Rows from block 2 of a small image classifier, named by matrix and row number. Rows with one number belong to one channel. Each number is 500 + 25 x the weight over its row's rms, rounded and kept within 0 to 999. All counts start at 0. Numbers have three digits each.
After each channel's rows are labels from the 100 images, of 14848, where the channel reaches its highest value: "strongest on" is what is common among them; "colour at peak" is the nearest of a few named colours to the mean colour under the peak. Only what is clearly more common there than usual is listed. The data: rendered scenes of toy objects such as cars, trees, mugs and chairs.
# convs1: 3x3 conv (model.blocks.2.convs.1.weight, 64x64x3x3, each kernel summed), inputs 0-63
# convs2: expand pointwise conv (model.blocks.2.convs.2.weight, 256x64x1x1, transposed), outputs 0-127

convs1.30:502554501500467476513502492481463530493519529498494479509505453540524496526472496505494525507458514516496527516512523491497469516472442541485517513535523520487505498491502443465541527497511446
convs2.30:527513461521491498497486526488480485501498485488458483484487500490506517481476480443526475487509527498451464528571504481506465466494499490501522540475522504491487513465465545475532532524515487476494501517467550528492490515518477514521501486492501486507479451477475489492507510478500530478507532478516504515498451536466507521486515516488526506528462529512499510485505519443480462511503
strongest on: count: three; car
colour at peak: grey

convs1.52:478491519456505525490484520543518507491535500506483465504495512566490552556493513479483531512475505487445498527467554547534505495512524516506523484498494491497495448514512487518489502515479502
convs2.52:494518478488508539477496483513507532482505495504526490498503511471526535427546494505461508525531502535468500478499486466459504470505457468511517508480474474492500520467488461508522523485493506519524489518515548506512513492514486469493485486517508508501498528489497475543511534498491522493476506492501520476508525487486495504542510494505502550474531512509500493517500515518566454525464
strongest on: red object; its colour: red
colour at peak: red

convs1.31:500498504471507512527492581496514522523474505492498529509491500465504496528513471492477563493521487503473508480535474499478504508500498508482456528493540540532486522484473572484469480495528492
convs2.31:479496438496512491479493470471452478454498466480460499472487460492492481509497494539455530523492508490480521477541496475489498504498504511461481497504462548533528524511495505528557501476477489479457494483477555518502478500497517459532567482502477487493490483485538448545490442477498485534473503519499534477481504489475508506501468515477499509501487529519505453486461477508488489524535
strongest on: ice cream
colour at peak: grey; pink

convs1.43:525484475506530507498452514500539486513482500471557510462476519514465564483473492471502509530539490509474475480461491478522531493534490514464512529502520468524513541482506504495534513463496492
convs2.43:513496472481510522506514499475453456510495564484467480511493516513494533482483488476479496490509520486510522479443493473494486514473517501532494512531587528432503484488500565489463527517512502515557506529541492503542514474476499503484525538499501500445468514517486539522471508489502446480506502467537505458483499508501491502555553483557488475488499514482527490497518524518515499533488
strongest on: count: three
colour at peak: grey

convs1.29:479484497507500455522488537487526521524498526565483479504479519507546495469532492515516489530501513472451503492546488540478469533503496509517537494465495508502468526539469509469482463519494472
convs2.29:522504545522546508513527511504482495517477494513486481494517517534519531469487493510524481496565513476493532524479496499492537505530499513538500516471490476480505510551479521443498538513511495490554478477527514519500520488529537514490550483514482486526496488525516514453461483519488512523468508491483491515542467560488490477513488506456484535493497509505505481502501538452473507501483
strongest on: red object; its colour: red
colour at peak: red

convs1.57:492532488477481487461486499538541519502521501442456453490496504518485519529498539493469491477520494500481500526476515467495484516511486478509575503514512507468492484542496472538524535522518470
convs2.57:498504503498519558497509461472469516486460530485481487532507484518506445478484533490508498548487440521538516492509486492510506504496532433511488515496466483483511513497551506483513475521513458458526498522499542496483515525490479475489501491457483471468458470505471516517516480528490473534524516532463525471487506527503516429472531522455491503487505514525476490497514482504474502481530
strongest on: hammer; black object
colour at peak: black

convs1.33:476502506506512514522455535494547504499473521545503478528501459499550493495540457510502541523511482474460463502515461509518503508485485520497446520506476537502486508484501543499464538482525508
convs2.33:480515495533489506491552521460474498477448452502515532525486503460436505567468486509514505506513500483530514491467539564476490495525479511482452523499476491506507495494493485489478519485488565487527515472492502504526519504500454494481490499505521516499476514483517480484489489490460486497427464516496492458449519522535493469491512494513481471489486506466487456515520472453471484481475
strongest on: red object; orange object
colour at peak: pink

convs1.20:527505500480500496520498506475490473455455520502496472474517523448479439474543445473499480537507516490513535473497466496514537510521509514504490497470503538521522487481502553516514492515481537
convs2.20:496491506480505484503474489474523542512490516544518482459470482474492491496520512520510466544493492519542461472474524491480506481492492490523519471558461548524492519482532469494497503539477513508507499482482473454464498452470508494462529510546492499512528535430534522564473521491504468513475486485503535492501570541462490450467492487536529492478490516504493464484536460471468526538468
strongest on: black object; its colour: black
colour at peak: grey

convs1.18:490451497513512478503518537516538489499467513531496531498505517514540527437459474519481518544529487488454506436508476520500510476474535513522490468486479500517496526513496532509469493499534504
convs2.18:519521545567536521486514540528509485532497549471485514439475553508528532524497518516556492447480535519531523502478508464503515517539483496491512485511483488517470477478464512530484502453481493481506475532476513483482489521507484495537514527492518531470587520531474498479511485497492480500504506502493517471521467470508513547476508492498513505494518520483535550482525518539507495505500
strongest on: hammer
colour at peak: grey

convs1.11:493544497521478492523500494497459471510496505529496456505463495495514469503550471451488486479478484496507476517497516507515495461503522495492526476558548489515461470533534491444539493491515517
convs2.11:517474522521535462510511542475518505477487480463555512481513518486509524480463537524497485512506530462496536488492511526561496493455527498503480515464505519442524506503516477483491521483496488521518489522501466512512473458462506511529521533496481488442513514516484478464523527490526482503487566525503503467506497496505489519472505505490470473521446502508492490500542477485443564473513
strongest on: black object; hammer
colour at peak: black

convs1.26:522479495494458506507479467450445512457501455505509508487482548530464469484474539480496498491513473497523521479493526502502516507515494481514564468483493490518535517489529473545522515520479500
convs2.26:522515488525473496476476523504479506507520483519488522463487531498494509513480508475483496517515484542495513559493462447516489449484520526477530487481535540525536442473491508499559491486502519539471487560501527481491506509497559526491532523526504513495511493498513512462489484479479484467500505472485526485485525494509501485501457501534525467469487530469519477510519492474473494554529
strongest on: black object; its colour: black
colour at peak: grey

convs1.53:471489451457510542510478561493524501507471533506467529506483465470521519514526501478462519505530536487494492504482504505493494518505463502473518514490529519534473461518474517541504526513555482
convs2.53:472516534492533510512490482487471555528533463461540536514509528499462504473474518464489478492503509496483528505476521493484451488511485511524490505519469497527490512508473456441498503543525493517530504531527495547466548475475482470510486507534549508528482546496528503494488461512547526502481538454526509472452512487517547480503503492471471470495493504472478510537524517474472466472501
strongest on: red object; its colour: red; tree
colour at peak: white

convs1.4:473543495523482483501477520503481500469486482493498487472491491482502473536529491525470473551516574538494487507516518473507498458499491479499466469526467545532474479478504540489517521536485527
convs2.4:477514497469523507508462467484510505513473500515483484504498517538528481507505537496497493529489496514473513502500509490490535485479496517494505453506489528524486500484497533530492526497506471554473475453529474503517521465501539521529485481456472520492518459540470505483472480465510487523518518478527488507523482516506497517461508456528483520518497540481520513444519518542510467514519
strongest on: black object; its colour: black
colour at peak: grey

convs1.36:477476552525505469482487501514557512512510479504513480491505488499522549496480545478514520499517525465455477514503459477520475532501518556501498531506459479480490528539484502543462506499518492
convs2.36:513500552477496498475527498506504504537480533466486530478553519514495522493492503486491525483478524508530525493499541459494506474512504541528517513505525516490475443527471565523510494493544464549551556491524492517482489496507546526466542524517517495469523502518495513488508512523508502493556527506513488510501502495499487487497506507570487488494504486510543525516512483502510500484481
strongest on: red object; its colour: red
colour at peak: red

convs1.16:450506530503486508489530489487504476550448507510510543505507530441483486554521535531503527500514484469474507512548499498508486516479481535521498483505496469501450478518519491469467510523513483
convs2.16:547503495577485472510491504520488523509479537549541514470535493476477526487536509516528531526541456526530480535518499483504444536463558454520493485494530502526474522441530479512489494529492462540490496485488486512487497475495521471470483504485481500500503474524524488522501527495523471498489498503486532497464505497515510477540520512487479467483537518520508506520503515520489529530505
strongest on: red object; its colour: red
colour at peak: red

convs1.14:521516481515481464537490511487514463520489560481484478510514462457501497527524510515495533541499512498493516508517500474462534532475514530502472514484529469512500495492477521472467452551552502
convs2.14:552442465526479487495525533529500503470474484503504498496490481448492552489545469514489503525492490498474542524452520462500454540513535479491501519526490515522520525502520466474472488492478479508480502509512527523526501476553495564522479458467490464491489465511459459471529539493503504477465498512510472510550472494498552490560469519453492526502489528552449496492495544497525539467480
strongest on: yellow object
colour at peak: brown

convs1.13:499497504452508528504512533460523461488469516508508520513506508478496483516521493488497558433517528454495517507540490500479519467538480524494466530484482536480491468523511520542475516523523484
convs2.13:499489459475484564504497505465529493501497453535505489500557482520472532487484515482432493497469504480501501519478531546468499436577481526494453531471486479481488482506519526499493505503486472505496486470495538547493517513522461493507531521457505469495494478504479494497522490522491539485513476471554498546465484484501473524486474465475477511474486510479464473495509541466492488469489
strongest on: red object
colour at peak: white

convs1.44:459498485480509523465507458485410527500508495507537522464485454513469511525482485537506441513468499506505502503493536514547501503487485490471550482497513493497509516492487492497499532481483515
convs2.44:500469469474467499475544508481509489508476518493453532504503499499483491524492493513507484455482484516527568497468485479470515475515494494479519554490468480478516466512467528501489511496486486465479461499500497508507510483535509441462511453475451515497513468493479499461565490487474447514467518530500498508514504476489493524502441534491501532484508524493471525488500467513519505510526
strongest on: black object; hammer; its colour: black
colour at peak: black

convs1.32:490504519523480453528518498488507452525524501487496500543508532480510522530517540455494562515490496509483523483506494458509472484480479548530478506467529465525470491525492460473494495504544490
convs2.32:522533459521489465479475536486485469560501505487503487484493503496534476572532556521549471471477497529550494510477475477481464465475524494463512504470497492492460460529485491464499457471462495480530468489478494468481482518532524479478486493512476493517533504565536515498516497493511482524516511500512527466534520484510530496516485500544539510498484512506554507550470522518485478552451
strongest on: red object
colour at peak: red

convs1.59:498463483485500522501470486511530523525466461549478499471476542504556504521517517489460464466457519499472522496520518507478540516543477513521517485517476535525464504493502471513470527513512487
convs2.59:500479500472501511471500488492549502481501501512471475495498498571562465483525491474499500506522522501506518492470515500528499572503470510507534512511514503515505475455503530521516560527561525480496499555497503510485508519469487550519463494538509492531491531545564453503519479457545559478480557486554471505514472533508467515473509480469478470480485506497475519495483514510481505490554
strongest on: red object; its colour: red
colour at peak: brown

convs1.63:497515517482506474536466535511542492510487458526507476494493475486517505541555528480504547512526486475485455504511452474485493490529517507479474474527507547512496478481517528468553509513521513
convs2.63:467475477523484520481508530461451500488460466509496494518512470525479479520514453499476498491529495472491469511484543524505490511506457505511516526494498511522486535494521532472546483496492499509462490494488507508500493477483517468480512479489534433471507486525490506489520503518455479527463517526447501514520505499493437489465457470464496503519526525496424438476469440495495517488489
strongest on: hammer
colour at peak: white

convs1.39:511467480499501487505487496512505497474500481498498525484492539520517454468523489508512509450542467465480540465532483513504499458497501515516500463501530477501547481528540536448539493532459502
convs2.39:524491530505475477510535507508503451525484435504506496492527531482504519473478537525463526444557472486502502506487493527517488517510443493542487469508482532454538490513504545482550486504545484508500516485496463515499515481445512508504500496513478464510505459541452492491489527507509521493518499467483501509538483488518469555503530508498474474470480501512508486495512504482515542485523
strongest on: yellow object; its colour: yellow
colour at peak: yellow

convs1.19:492494562512508481497485548499539475508487503490522528527508494504491546532488495476503559525527493519478480474490486466499489481461550522476481530476491485507485482507497522463472445490539524
convs2.19:579497483526494473500499491509472513501475487487524511557544475488509477495516532471501506513502459503473546491486477498477469502493470502496461509512478536501498513493481526512530466491500467562505480510573499531505488527516499482498519501489502490495478497507498537506476550517462524508490506520507510512499440491469511500471542510522448510469461469547545483516497529510490524509539
strongest on: red object; its colour: red
colour at peak: red